Rows from block 2, named by matrix and row number. Rows with one number belong to one channel. Each number is 500 + 40 x the weight over its row's rms, rounded and kept within 0 to 999. All counts start at 0. Numbers have three digits each. After the name is the row's rms in percent of the matrix's.
# convs0: first 3x3 conv (model.enc.1.0.convs.0.weight, 192x192x3x3), inputs 56-69, a 3x3 kernel for each
# convs1: second 3x3 conv (model.enc.1.0.convs.1.weight, 192x192x3x3, transposed), outputs 56-69, a 3x3 kernel for each
convs0.81 100:500509542464461502463501481514546521485497533561511499466458488468497517446530525565426417508489498509512503450384424512533551522530542489486538457491440482520490461471484558459505531482459497538504514502488511537514502454430481521541555549581492539512467494485483495520550488448491483459566546515487528564496528551469565534470433525460456465512522513505525536530530525542540533
convs1.81 089:485520491495481499510499507416478514470451524480450490530518524487490437511506467562545514559518529519524536480465450449474461487549491519470494578517521540496511462559574529552549484459520526496472506490530521537557444509527457497531502542537589559510519517467480477418461452539524522573540521536493386425466430439481469460541460480486481499494509525435488474534553518516478478
convs0.82 096:496531513490481480596537512477510583445478593481465665530507482503521510482495535533483418515479445557529456515494483480519599482514518525545506519532550490490489491507532514479516415513486513525527525519519472498474477500484466509536501511513443403484472461478540498501479471483552479521604571549453525511418479498426471502497509475533513484526523497512489485502466476510502496
convs1.82 099:530527494536510485512522517539489479476474472504521490549520540526512508525496450529506496486478476474478493468492495513573436477531430555488564503505500472514444472520514519526518499502594503515514536552532574536486573531500539504492520500493552538488484505501483507514519568468484506465520517439428398568429423550510485532451434470481501531467503540449450460569559522529511485
convs0.83 103:423466499476478507482466526519475460553503459505536525454507527493481487490477472547574485458474411532496459508494488462468492470514495500476509485494491452460583412462464453373430509480537493521485514510522482488469481477522507503483482484517501512540535503523533499528554562577526550581483541518624505605578530597524502534529493433460532489504489434524479485509476445542492487
convs1.83 089:473504562483514508500520528470510525492479448532489486506502469521471409537526479507481461534483503612597563489531523523553561528561541550486523492504586522484552533509501529495558550511549529502495491470514523501540502465498518465520537522563551492518526460479475408474468540478510507466550474460533519523480464488468446442501474483544484486551495443485532571547564559498459476
convs0.84 096:583577551516515535474444446509486500500519490507532471516464508453473490473479490514520529582591555462488519497468494576529541442445478507458445525475482477461461595562548457492474561551563475536461484480474456439539464485495413446399494471484459532523616580560597569559560508485536511585510540574476461418534507539499457490528550529490503517557527518502472488520544565501497531
convs1.84 066:476487458507475483564522521525497510525492492575531525471436492501468507502473473486515521557537498504492488563549585604546539516470462596601609544527546594584582491484492502479460479457458589607543495500431535544504528537519503531508536573544468439438514486505509490490458464480526513540522491551421449500475457481484460457468442414421384384464484457416402471465489490479534556
convs0.85 100:512509506541539504550526487530478517477471479562520530560553542489493474488479449555523435564545501582517475501505485530505493521491487496483510529501518499460445528501480502535532427473500479486483487490498514494496503501492498467494528471464513547579462461440477457444482477503512515525608637616554534536598560527581519507514500496529498485493487473471471462500493504477465448
convs1.85 123:468460442448465530466458483454549577513594553547563502611564526513467446541507510576518477561520446557551533504527561434461486531547578520525544543493497587546538464488511541537522494518531526509495488476500527521545512519486499494527467482499536487483513491491473431434422453420495488477539510503417414446466453442506493482541586564553585541522562515492509473568556521527514528
convs0.86 108:519468567532516537451456524412463427455405482434428497489513470502504466458493484551570635512533526504473442540567537501475463495440393535521511495487522511483505532512521446519526513535553541540524548558544497516500535538585493470521471475459504510493451494501458438456452496576628541542552530536450501508456482479455448436513511483513516485491500493498512456518546515515558543
convs1.86 062:497500552512509526519533520501487561486521515546579575536554519541527538490522506494494506518498492553518567530521538499496486486458462507527433453515475558525513511479528517499499507514499505502484522474525538532526464436484481486524535550537499474533485494496447456469451411381556496450504493513529588556520527511556519470464536528508567501530520498405427431483555504510422475
convs0.87 103:474480453462465467448437434553510507543506521520504530444456502455497504458507509451457422442475467452466431438428468492500505467489467461461477459455479489515506512493484537443455503485491485513485476469475515520520450453472469478479464479477498491443518510486503506469501512515472495431520524517545558530562570539521521483587591610592589561553570569560543565537531569535542534
convs1.87 120:496502543503498513499467482454473494521448407501451421448441482467481528536540553548598588547597619487565601560500470524483492558523520534518497513504506544513520478475536525491499521480453527463438541500444504492486486480490548521478465473481507480453497473468502471487577544531544515519512476492500485509529516503527524492525491427480470406450457421465461453454447450501478492
convs0.88 098:475469518483496520505532511520454430511468472518526524524430493552485503546449484485492527597467457605486463493507537456478511419521521534456528556459511523511558462580488528562544467397463497506544509552514541545561515491534511496544495520526459457472516488471505494479478518511499515488468433442492526489498538514447519559506535508469482490482484437475517483503493477458476515
convs1.88 080:501507482501490450502467478445491538465507542498512561522464382485463371529523449546533535539597579496545520503495457440446506417499476508440497498476539487457491414480497487487505527533526509434535511491532485509498482440479499455504501492518509442452446413420454449456466485505546503492494468517501492464469473459497481468524477461555503428606491476478501515515496490527497505
convs0.89 104:557536491510474474464451458488471525551559537561521545492516496504503525532501536455493514471470499459501538533546537470457482506542556515536482538490464498455472547505542439429480454500454574581534529540527460446446482516524475518509498523599497473473535478408558528445437446441528558542549536519574521459524521495533578554457463486486493534536541573540547524467499490540539523
convs1.89 096:505469497459465505508524583571506454549481453506438440518509515521544557469466435570527625513559607488540507534503424545480429463448400534472500497481516484512496489510543496502522545544598482508524459490526482500520504476426477449429504491465507446456500463535488467504450494495547486506554456515526537499493487464540510460441444483463514546416444476448445456482480496498463484
convs0.90 109:504461459584566596471499469480423417529462497566478494484501504463472464536530512525558580575607591508553580436393402491498500497539529503507464523519502512517484484475526437398459486511556493481455492514496475528527666652669532487473470494473567568572469475467435462491520450447496507492549507492516439489468491492469527499470451457519506523483523542503525505527530510511477446
convs1.90 084:542531488589637643523555539525523518485518545474487517479456438456481477468488489544463471560525467494497489471437413454495497446464503475480490474463462538518502524505495496521472528538497467464444462475499525525507525472453517519516531517562512483499483486516498489483518500456590550525555509525451467505418414437455413409488488412608649632577573481452508495554590582498493468
convs0.91 102:484500451519516485520505489547503512522456523576508524479493525492437508527484505526529519513555582467541578443507453506493482462451478489490528503455506485482471543531525452515478503512505453480492475523524450488471480486419419468489413461481513545575457521521506508512516521497539543597540503525534532499511551498538562521490513469520487456517527491496515521503524524573550517
convs1.91 093:489418478503470484507532511495439512472451490486467465546575507543552436546565489470498509469507471500546475506544576509538522525535611503551597480482540492503550563492458552471466524491466491438556482464483517515485500485490496508489519487506546500483524501528501468496476503476488506500560538481490511545513497505507481515445465480521549517552534442533512534535480446497475494
convs0.92 108:536546522492523520549514504533477399476511520456621658472463445505517511536541513465479495485526540509524482528464454502526532435524510565495493558545530462528495509494429544519493635529491509507506494507534454481488506504533531524488528545516539484473460469509505472452506523520462557554567553553551528564507493535498516493492518493463522506482477508511507503502464448480482466
convs1.92 132:487488487500517524521523520434466454530497482558511446519485453495499441514493423493488542466414504519486549549574479525581496496545601506440454487490474522486510465483442487513528489492554530537563491490517458496502478482438496462457454489492528531504502505520499484469458478515542531484573582498500462456511503517521541535451476482438486513425446474465491570493476444445470487
convs0.93 099:488517511555565575536526575490521448502465487522464454448461493489498490524490458478522525486561537456538492418483500531520488525505484577510503525503521499485548540520472496519515536500523492513501549563534501521498473489468501488481494480420488558503508600527434506496416495500530506513503513492476526494502500513458448507456496508487473460477515524504530515500479501536548534
convs1.93 091:514499488496519521489503515475494539420478536451487570497535513486514505565526509541570512528523422478537459541529526494489465507465462468494479479520482540503482469477513536521492558510501506516503533520544524521540521553574483505519515532547537486529455402435476462449514493443479474478507535549479479451458435438497439455532456421553470467545502476423451485496501524525484515
convs0.94 116:457453437478477448467466462456450458508466480457420430585610605541543525487496474508533506496525537481482489589552532466467501473474464517532493501514496457444441481495508564527523546511511416419409477476497497499495511513489496469490520499471488485517498503502482473471482444463465508539488500528565576551492507552556559573646631606537531502489485482485474460514522508510506499
convs1.94 135:511493516493488440528543549430473490485472470512506518483465475510499506575606607473481491565532527515450440465494483478461402478475477488461446461494509489486497497508468490512501449475463561536529477491498526515470494495480503535534495506441505498503545539530594578557507476499491498511459486489443458465467462463527549545477498501502477438694648635463455466569543516516480464
convs0.95 108:535556568519509513452457470538539469523513484471461475508491466543529506504496516504505519452473524556536544463477469472486466464466440533530517501515505461496488566516503460456437491498515560567515471484497466495521517531545468485479514531507520514513466485458520481486494526522551564535506470462486515509488511467457446393482467490486474492526528500509512569488467493442457463
convs1.95 076:482500524496473481529522523536519543459452482436443495552538505515481473527541559509539541496521517424439443536498507519518517452426431493499512498497501476483473461428502535499562511483523517526503463506507418458463576595586491495490534501515513511498511478448429412420368419479401444481479440451519458473500502523437444443533492418565513482562510511422443456510487460578509505
convs0.96 109:577595623491535575437465462453476442448451467496493477476459439499449468525540519588515513535497552474478492493482481488513562469490491526525523510502498489479489498503518548488514524540591442428470486500451616611594501508515574576550563529502532516474528510533497521510503493496490502521504502466397396385419422439509498520590556547475534546521527530534540519537541537517540491
convs1.96 111:399387428522521507554543528539520502563537505526495467502524546480465480486460516468490468530524467521499450536525485545539519462507495507490501508536554467481512507456471448493514435472515390434453531494459522518542529527492479466440447442422519493495503502500467483484551548562482477488481504555531521475504489519448449494494540552503500519499507557456454420535586546523526505
convs0.97 117:492517498486511474488499491476536411444557424334490467498521493527533456535528459467520571528530483534515441453547531525476462482522462506515525511494484462480525445600404421561404454529466510512450499492473491497475482471481487481488489496485472546558513499529521485525531514467505542464496558472495580535506558505501552503553539527565556480530543489593552493547554532507551515
convs1.97 125:503446488525474493514501488518595601531578578510604567531491458469516537496567592502530442562573462542517446560479533506479533466497534449522497455465498492488533545471515525458561547514506523667496497546543524522524579563506511503502520469503470492458555514516508464473509482553518471531490453538563520492448476461463502494491520470508506394506484499517459515462449507463474521
convs0.98 111:473482552533480528560494473410533445529485414545420458500489462471451470494492506521493526549555517502513471531488518537494507572468495509557530538514470575550471475506453509502376486519447535494544533534512538520438469488503502484504444435446549513468537491455497511435532515482489536529462470480537490432518497418510497451516480496493460480522503471468474493518512483520511488
convs1.98 136:515475443501462508474487498495484511550505521468569513501438507497484521504498517483408462478463503496492526526510497497540520482485441509467524517481502510502430496504415536528476501517467534518491549529466509475476498476453522529487579523511522478464485438445457442453514528550481502493423531468477511478506534480537554504470461465496477442536494515569579517494525528530497520
convs0.99 103:503520529542547534518530531532534494568551532548561524574591543523516481510497487490495454495504480497465510472480485469445427467466444526529530547542515531529524500510473522528487564559514499485495510529534463471530508493552498504528555512499558517511515492468517458475453439465507558525500526547505510528518494542497542553534502488516564537482510526508499468506514481462474475
convs1.99 107:452492555508526578507526560462461465458434454477480482476457447478447427500466451502504567495493514584551552500516504526515463521508475478497480494536564459499575510510510537545582413438492521517541474485519505479505535497478532518486501495482467470493533543526511480448486455398491476415460470431529500478536539499531558553532522509500486485475458459460473482426458447464505490
convs0.100 090:534551497507506455541547552545521522456434437449448473552554534561555512495508473556545560485540553508536531504533548496483494445416453502508510472480480550505507470573591536549503498491502529474499537462500479502546463472519487508514492485427500492431593566567515485528549485586561509488471480481458430509539530487553572495527484475542499538550523528500532472481483469512500465
convs1.100 076:502537493561489472516499511524510465520526475457480475487419427479502517516479513445535434550521486516457451521554582532565573475483465546457525533530498475465471451455460472491464421487460545497473548519485514483510530526550549513548540527547517534532535507477527511444507498525508469517503533566548517494523506453536522457524508532490483452456467518440497495463470509577514500
convs0.101 103:532499515479504534453475475475473552473466530440516414489456434501476483485491471539459508513479539515517595521542490545583556513562504538547528501558534469556541473558490494532534493527486522534545514520543515502508503514535441458499466483461519504485480464494485430534650455558623498482596539476462529511442528502501534460544512510503506563496510522530526529522517501499508510
convs1.101 129:498532461517510464545488481543568448550534476519533515448555570492517562510511526513516501555505511538479537480489482495503510464508491496451506516467478523477516453452503514474483519475480528528503477464478511498494594554554570534530533527522504480474518509502556544565482416540497436489532498471488433512499445510533509477430490497482522532547541508505515465521514491594547534
convs0.102 095:501484467561502520527477479594526557499475469516390461526489510604532520581538507552499495524495512543532520564556570527541547482479455536499526541523502465477531521529607518494552488508541526578505529549460517520500543494470525531523480463485545523528552503514513515531447493467471480485487512497463536450485489497542504450511533471540503485504505489481473487488505483507499522
convs1.102 080:451477497501497505489533565462490486497472511498433465501439499487453505477476496505547553537552501498513482508485464449420439453498487469543473494519467488483504464484462446460427441439477476488435581517485512458412495477484521512534469490543509473432498499503544507472488460492518478525540529572513563560499495517529498481475459517540477486530492480438449459513516445552533557
convs0.103 099:481477459498516478490504453582518495581494537536527510432478499450519528466486481612625522537553439535632542560526543467473497507539499526493491519501535492512516430487440508566491488425386509582548469545488499497474564508539461448494514463480449434500488462550536521578521504473540547527487497525493477548542500577530516543524545524477434436482463451470486509535535498498550545
convs1.103 078:552544493535509472497472478486514467428448406509485492527500493466458505517517569471413449486509496505523530498474435518491494477510483500461533465476510464467504540544528481536435482562467472497501475503483500508475537508485489484498484527543534541546541522511491516489489458454514479503547536534551491519516525536540537546505459469449472517526524542470507576459461513416448476
convs0.104 098:579559486564565519492488506528552517518526548496534548527492481521507484501515497482486464503473426487469478514517450551541506453435463424519496469586543441511524421474442465452488518462540496521486488510472481484499431448471494487490433446517512522438577510494494480458532560456509508526493505566537554470478515493417466492576473409539481464510456435568534518479474537480493529
convs1.104 100:558524422549522481513499508463514528490479499490526512571559548503541453477498457576554534532539561478551568483395472458434495475510513492494570487497512533518506511569548541562516485495481528478483477509477461518452603520435540494480571511521535528487530530532513493495414461483459538493456521470450432507500501528502515503483450477486543580493527530432447432521527486518469477
convs0.105 092:532538588415448430464460516427403459486541561561584575510506496463535506551582615479486454507471514462529604494452426447532463466532448476501518497495524515518593467494527493462533520534485459500469496470477573511494518528482492504507500524461498468463507444473532494537491497487493486527471454500491430451499490554568589560505479528496475460593560549480472475526524512504496485
convs1.105 095:508495488533498486547507555446437432497514510577560514507492507494478491419448465514500508507473526531514541450472468555552498419417436476482495521565558430487483513510502461455488487507531445499474521493518454501488491500460517516485523521463509500440501536524515495493446509548499485519621547578588560515562540537530506494509499455517506494534524500547591618510513504594547568
convs0.106 098:540496409480538493452409488536499442437462455517505526408434468486499500563585576481492534515480535468476541477508509489486538459475478518531493511499488458480475439460490466481485596560537485482470457481513577608559444457486536513556502500492540531514425437401467484498516516511507478478483465521468423484447425509444441502524478462479471482506497454518504462443436424462487487
convs1.106 092:419374385535524522520540525512478484514541536498481487426463519456508553450432491582539535539538519523514496505508529540584555523500505521501480555518509505493525486443456449483522456549513429451476531507491498515540516487487524528523464460430481475457419394403507528527511537579464490502504514523547557529580586567495492497634598577474478480509456455525564597548504532514496501
convs0.107 092:462490430505461478489515527465448422527539539517561589482474470426453464465499482515512479463433418508459443558584555521503500513535564467494435515528506518541553508517568553545552496494464424434464542490517526470458478469498526520555463523539429453481515547563436474494467435432505506509493522589474572543471532491396523484480465441506491487499477442531504465483480475475447451
convs1.107 089:532480459431461470513493515476468468492481467483490502539511486471485519496509491519495500512527572522548545509499453461459417547577563510519523490478460577582546467502433540516503491522556501470481540517526530512489426446458473475482508550507449442457438396417529514540447507481485518486506513483486509545507501536555609637560551550481523527456430384458476506547500555537531509
convs0.108 104:526502506521566520505538492506419532532479531535435462510453465482473473467456444544581549533542571503482506565553565490493492487451426479457440509500507525510502415436562455479541479484479495521542501501519499481488515486484485465476492509495432427429504496504518506468583532501563467427473465445440471416513503477463425391543473456496481491509515507542505476564505458522493495
convs1.108 143:537466470508505510519511520525541473497483419488489459517549528505519494496530533486437449509458505511485509523513528530493531475483543453503562438481559498534558549482427562496456507488477510520514506462467505472476451492469412478485465499512469516499484523517413403430507524548514561551507557534475520595539544572548557583458507533466497479506509425517575563449491497425459482
convs0.109 104:479458466447448405459505456504435434546498510532554613542568540549546516557541513510470488502457491493465459451420479490485496530485499533508501595581548560565526489502483528500483554478485498524499453486491478499492507482478553545539516524520476461510468430456520508499512503523550544533541552512488471476537475473497471452495494483465493505505499529498507483530544549483478515
convs1.109 114:483495492561519510520501495522474462486442476532503531520485521482459510474453472497551498474493447457456424499437476471487512458473517491490455528524496469508493545499486445457469508490467533542483467461483450451459494527516493493534541517509592580570554568582537543528441453500548498525575525533503507505442474498443452486523490488548509510510501525533511491506533497603588524
convs0.110 091:430532639444497553431459501529542526458474461628572520515589551495540512477539549528496503553498481469469456488508449494485475607531534487481507481472531580543481546546514552592507482455473478505569514529580494531592507517491487476472525543549451455397541505440480516481507489518477503473527541519485402442566526485482438514534567570503502496423478518509552546495544505452490496
convs1.110 093:471500509440488553527548534526543540422496473429504505510532534457459517424446452523507492542507510502511508512457447548443470531444432469531590501529546530555504498523489501498480543516463438480517463477483538534590427469501463474496475446515623528506493506476557546551464437479508514552520537557502465436507498507540548556524488475498510471422471480486528514460493504482484478
convs0.111 100:507533481577584549494509498505492469483528492470496489491454440518488447500509499396419393488441435464466521474480422559556536546513544496537496514575565503514530566508503479485569539508561521511479510490466520488485511531509473480495501494508542558569548521539469494470441508482461468490461490482406486440446498459422475483466514513531541535566544521440432440488485451495490465
convs1.111 099:506517511501532509475492517447458481462491496541541502481454470496479519506472467544433470540436439463434489483491505484497473485483490457484463456420423555541497479454414486473443498478488524466447473487485471483403516531538465496492504467464484490543470469510472424425507519555478550568484521515465491444499533520461519507493435437501449494489452474465493491545573570495479445
convs0.112 099:537538509536520516508490472505520473490500492464523445513533474535510492506485425431451493444463489477468529476444464548532448531506482615564494631542505602530482523436487535494483487475462520560493485547485528562503488475482494498472508488472530538522574514487470472495447452532468487481544503473466496530516552551489494536478516541486501526506539532506528562477513564496498540
convs1.112 105:518456467486453408526527456529488507491517516433487537495499503500502529440448492525512499540511492510471489417449491463486549518479541470472438451464405486480409496441506484506520492505492502521470501546518478481509466559524494505533441429452514510539471479450501485435551469475461483515379461524432504566443459551466469581499506529448464523508486497481521500523493549526481556
convs0.113 095:489460521483481528505515512561552553513499474496434461464519482515562583487521557452498549600523549520491508506502478515514429475449433452474434500489530489484540507468510530525538474466466499509505473486470490538525462448460506515515496491556553562599517487530509483497541528527564568568510529568606586521557502454579559545508445435563552570514497529512552533546557525444447459
convs1.113 082:544523565544547526502488479454455469515448463564498467501464441488492455525499481490531484508551575511548520572548532604578494474523514468466477508466510504459508443463497511473495554512516530476536528485550503481482452445474536496481405429408531546529434427451522501584504518543491527584472517572447462440474435472473480483517506479562521469582530463470486502536482437501481484
convs0.114 100:471491473464499474520509489558508524514525484419519636487476445491489433521510483555463506496491520445453487551525474484451418445515556505526493530511487471558585523516522558550469534484393510508487530518472511569512500503495459478478505502488522475525477414510419411449540488467520492526492514557482497464472493485451393444507495486425482463479496445542517479528516505476488517
convs1.114 117:506493500487484475494505571456487468525531494516515509567565554525572581493510521529459538478506507484568505484528498466483475440454523520558615550524523566523496474473563482463512533519556540463469481464488474449483465501402507543489525516506491469465525505514482482450443522526565503506550447518517525536503563557521579508499502564469524524457460460485524488513492467450454449
convs0.115 110:551485471503540504518547531488559463485561471448515460554480524565482482562498508534533565489508571503453505478548456478537488480515449467524496470506514452441490464572486470580471461541468471449489511474457512453454497543503482508475493480473557448505558475524574482542423499471480456543471453506528475444541464479456493439541507483541497479561499477488498465499505475493498466
convs1.115 121:465440435452468424468479497459493477508514479567460465460471472476454514491464509468536515443567509465535524429377516504454495579522537503475531511493499527526473554520532521506489518519455626587449529533463527513479465498514471521519494539506490439419537486492549491495455595498489503463572406450509501499518525488567507463518478526542499509507453440543457554524518500546564507
convs0.116 094:453496504502507552459439497503502486537554503504512539520496472498520518503493510540532513476523508474523503566540531497492531428482488463439468518503489511512472543496552506477482494470469533476525478540542430513585486468467563519504451478511581598595598626542405436477524509446539561506518562538469455532500490495442478500489515495505498550499475522472479459501505542496500487
convs1.116 082:502521486476530517510531518459473490493475504483480511513542533441518568497500474491487492509528508531485469468516531521502494507555552555558504512510524642625615535509502518525524446415443434472476482504541453449395510514581465494519472451420504538542402446514483528553515512488484485488476463486475523481458475450471461426466502518493456464478495536491483508569557486512524463
convs0.117 096:525596639453417434492445457455496498525501499486475498411526516518597536617515481526569596513515533579546548516545543491493517507522532478504492488455498495498490495471550541582574501471506454478469472457494463525563513527533513512497492501479471503545502533514518503493525511501491509505493478498490474496487515506456507498478512543598574534534477432508527483548524506508497464
convs1.117 090:477433486480467467540581533502479499480457467474528533456454429454472479473502492541515514515450476545482486472432425455450477577557510447512566446511562499529511549553531412402427456463490503486505529518500524479460557541531524476462520529498555492508512493487487461474499534538503511511557549561533575543548578546523501532605539458593505523474468474601592498487490442493516504
convs0.118 097:446424520475490493493531511540509509495509474427465526420509518486531556472530498478434420450483507491508488544472472521514491505509490562542486560515499448491568494436510540455454593563505396481482450481474488427422487442491505567555556558492592545437531516536474504524565491508495485449511489455552475482548468468497461480491492538568573552521502487485475499490496486501513507
convs1.118 084:487502476557561542517527580486503453534505520486461490551477516533514533522485516499542555485531489517524464527516495508464523484489512546547563464518514461478493458507468518562514523492529528642541500556493462515450507530511484500519525475493562465486593531549533491509466432489562485528575478568490526613513500568539464495485541551514531519487535467527545511522476451545490494
convs0.119 091:533603553465475489483459496479469497499514505483572621537509498539571542495550487579557584517497517488475514476470516477499505485499483488556518472535516511544528411401466559434538465439437444464466469505496480483493530513537533517510485479458480506449500503469442493484510503498511499500473476496518516495510542510531556499483497488487507480482504487431478516481512526537508484
convs1.119 076:478513530520509484464509515496481519493473481539531586517483474472493474528489505483524485528532504571554502524497488486501481471450461481495502425482519506492520542501509548527577537518512547540587494461491537483491412430469445451472487503496529533526501493530421412484452460500518508492569511536457485516495467498508484490490533492464506430514558457477483503464471507523543520
convs0.120 093:504539506490480515421453487459487454457472476496571507544537469548527508495516574481447511547440471524482501528499503550534517528488467529522502506508491476510488503553560488450487509487492425496507484495490554535511499466448513503544539487440589561519487467407496490496598593498482494526520561541478490557471434493525465512484474432499559556491524553495488469535554554468534552
convs1.120 068:457513506496504526531560568542564485538532503549574557518516493512508514512467464453462407512494478445439415541528500486477448493500452512537527525515487501486496446433451488441482470453479534519471494494485423481484528482485525492529588525547512456489543526568512489492538491510541514519539498525485507478470493475443476459485505477526495480434442460491511468425441500424466433
convs0.121 099:527511512550617619505494544410442544452507532444444557526496493522521525526497529533491428585508483563490450417448485479473497532488503513505597472491529504490477452538517430542496495521482458485489469457515458465497606585565505482469540510499522557533472499494504500504515523445515533461515504587446498523436482529507486449508462459533496486502478491494536574477522519477493521
convs1.121 099:561509434556501539538503533472456481466489523474497486545500495511526481515459495571516495579546519528530523469457515499468535512484516443461578503440466460454385464543485515499472521563537550462437511496460544532476551508431477471488520469504431474486507536529464498506472501400474484498474440429397442560427498494442445449458530550515539597533558534490494466523464494528518442
convs0.122 095:543523463580524558537530511400542574456490500495498469509535540520491541473477520470421496547586584500532551441466494475535499506497539506499492469474521445484509553449490454536504494566492508508490492486517526543539515515481545487453540546525508451509458471536475492509513504525494494565502444478472514474431432517445454471470478511524477486511494529490493481476520505481476453
convs1.122 101:502480471516488497492485496461470434545518534512460511522514516561550556448445427468542528540498514609507526501492490478503493484470473569485493539537523509527545466484421468564519492526510494569587530517546490475518496516557507446487473485471456503541465477482491499502461479534443423474493481530454499496451497499482494548437475473511545495551555509490470421458503501532505449
convs0.123 090:483515517532492497459438433446575498470528478510494475480559609574559558547481477450439462454497524501504420462482474564567557495445488454448510469482509533535533476477495460478468504531506502486540487519492439465455464462450563505536517461478517490501533470474544546503442405413482476497486485497511489535510495530479459478452502494550561493525506461537526511530515516504524498
convs1.123 076:510476457495508457478545522521506483520502529453497553363409394456452478471472428485504487513483502505469508522502502496505498417420453435395457470448521536499552441419445421472513495522495442461503503516524513477463537526530465468467506509477484552502465465448499499460499469478511503509459489496436455434498523477477473426514525514488487506505469473469515538464440453439555514
convs0.124 105:588600577523510520483477480501555585457439451479493462483482511509506520505502504444450460469448420462488506484489453518486471494471485572541548479498510474482471492577523538567528513491468468496484493526498524530559509501461545503477588591585517513497543550512485455465499513522506500518522549480349358362460472509445470453540556552508491490493493501534569574498496497510515512
convs1.124 122:382415456435482497482529563594596561588542507567539504478499511584542513564525461471465468509476513460433474584559537515516526503491515527499496603581545487500565474488459506531520441490466473500508493466426476509557507574605433400454494473461519539524495528546432441477427472559445437501449512535447454450400390408436457488454508542491547521578554532441485510502513526467526555
convs0.125 095:535520523514504443480556485455447510481570536523569555490502548483520558513557574498513520497564590450504543463470498508504580484504566464496527542519461551542492530574365432477479512472443487461428456477530513562583502531549550530480490487500606571562497533612544536594507470540519485577579525563471435475426492510509467461531514515516476482448447438508498524548505508490481530
convs1.125 071:557536525560561549537520484517486496481468481446505497516530575479500516488480476518551521557509518508485514523507491458445493530504489502496611496458524503488485489484502549551509535484479505530472570557551478477504528530438480472514530505544435436449434454455504449471587555615462521557503507529424399467469444505530540563497481550502541593449529508477510464548556564523463448
convs0.126 103:502459473541507543538502491480492428547480379477595476460459489503526486481504469538509469464549528526449461547476476523525517467533511456474454521506451547489463432425537480493551550568518502498496528511505500503477510509496476479457480508497487504510494526506541462547521446454498493543477583580495486458463534482489490477487511449500493492503497520495516530514541548490506512
convs1.126 116:546550526474495521531515519518502482529523540472541534508474469484506586488445510568493445561491462538522521485496542456528517458463501538588492544577497511505506440442520458451504500511511521576534458469511519494513482467429544484496530510468537469454516481508505469485433472541514512528536517482499478509482485516511519503493473465509482516491534539537491546453454448477412463
convs0.127 094:529482463544577582460469506482516539519493478456480543554541533599570546546562565446511472509526521514527552495506498506574509571618548454453497469477501497462459448527451453518537515537503467464522571516544534521530466489432467460412537557515439501493467472509508475485513511529523581549509538574586526489552560557502484551479478438549548507452489481432489525506515490562540484
convs1.127 076:504454475522461524505464508544482483525500485467490475471444456443453465496468478567521492552536487481570480479487511469417447434373461514441542535470534564509545485530442517487466478443453503479485527505488487501479498512514496486517475502503508493488569485479588542548500513509420512526431493572481422475564489512531469514519504445507530477608552494391462515503499529527527552
convs0.128 099:479494625492507522498498444447493471477468544489488443492481524482502475509512501568537490524487529471469466540468433499586548448478442481491494538531534493494453413625573514494467475495485499539557522575501453491470495448428514562490526535482567568573539552592550531496546501524492483508466505484551624529552521482537503526513523562494533460524598536540522508523521519503518456
convs1.128 074:529517476516490516477451474464524487504518501580534544492491459485492563500485442492538470443489466443496472466459487460472526482525564486475511494483488489480436466447480585516513489495545536459448565532484483465483497494439519501470515507484501469481503417457481450493535532494502474486447449510489480480428426440491441419536476457560506481470490459488442525456452459566545532
convs0.129 108:523543527530497503536492455506463491453490492424437450531496461510503498527507508574530602587491605505513616510516553500496539494539535501494543475497496474463465471512530494505505494512532533495523505528482462506527488524531492521540552526480486491489469452512460462488532616496507584550513497542518452478492451442494482478511499473505476476536509503549511497490462466530477432
convs1.129 131:602506502522500497458508563495512506496549545499549570550554476555608497512556553534512500491479441519507491473489463479503496501519484478488482501387451567495473421455439465505509558534536506444447507526548514548590498452450457516517504487522475529521454494512474504472494473480455472467422462530498616617595585568568517457514522547510509508497468462548558553495463498530482503
convs0.130 102:534524510523522460505523496471493491523484524481573555465495527546532542542504499516485476531482471514501527465482501476486518501556560507494529505465488525521509480516537487494511587506500509477444452474490444433459495495505441462487515550557507513579524524490517519485431468467511467480500520529419436441468460539485496532454447487461460464537544518455474468504501503495508515
convs1.130 093:535538592466448471511460488511478467487516490497527497526489428523505466506486508541494496506489513546522544536498479511464489504547535482509558521539501533512473504541517471453426498494494532473488531494509535529515525526523516494537484499531539538491524483490541518544557542555567593547513550434471478512479561548509593557490500539485474506547530497472559524505538528535553550
convs0.131 106:583502502493445528492520537514513558450525493552504449561528505539546512479466503484504572512489565435447536488503557501502527538477476508518509496514491573529466482499512474471500494456480505525460503479458543477502506504509471489539517501505421481450524543495508491498437477492497519486529489444468472524438449519481502506501488455532477451531488550511494495521489480527516539
convs1.131 115:544513518506478485550523476504517561443524571470540515488465468489514520463452558529508503530531495533501492488551505530526497488480532480496370533519503544491435477447478547551482484465472548515503492469500472429467531571555502476478473437455508521542478475460447459445553621514458543490427504459514481474510471506505554582530510508460497505451483475446481505499489528477504477
convs0.132 114:472500505515541546516552568595385535555411526575349497498480471500475483497471490415557488416573485456592486556546530545510496498501493447522507428532481438507472578417552578463518574435482518477536511454521529468488551565569529528521494518519453544487451569534479624526520469544507509485543521518492482539539514528511503482490449509467468501521542547496506519542527524528507522
convs1.132 123:462487516460445475533464464491538496536559524553553483478508494479476495518469483483486462509466463538462436504450455505452514459497490508489490500524486531514522539553538534534515539536478594535491547489487540505474481449466512471473533502491511486463551508467528532503483516564490496519490493501480471506476459502534495491514542500497522512557536505488477485489514561557587569
convs0.133 094:617535531552501498429417477561526456499535420534586526565580484546560498507588551487462505532474515492446501417431483479453472486461531487547486473531475482477473593481430535520419510479457466481438504471458522497483462486475538520512498539533479521498497545508533539511460501572493466490471498508502560551505547519486546513519560520582560577563553562531567530521539523525525505
convs1.133 099:475519532468495496465472480435535540450502504448399420448444430486422406574481455547571521551544504541497464476495483470506529500539519512517477527564513527580512502524544501525541471493459491440449501494471469482465539503521551497541469449501486452483547556526563569551487470479476483518495493537564532470584546556559523537486420445450397479444404470448480482478519519490495481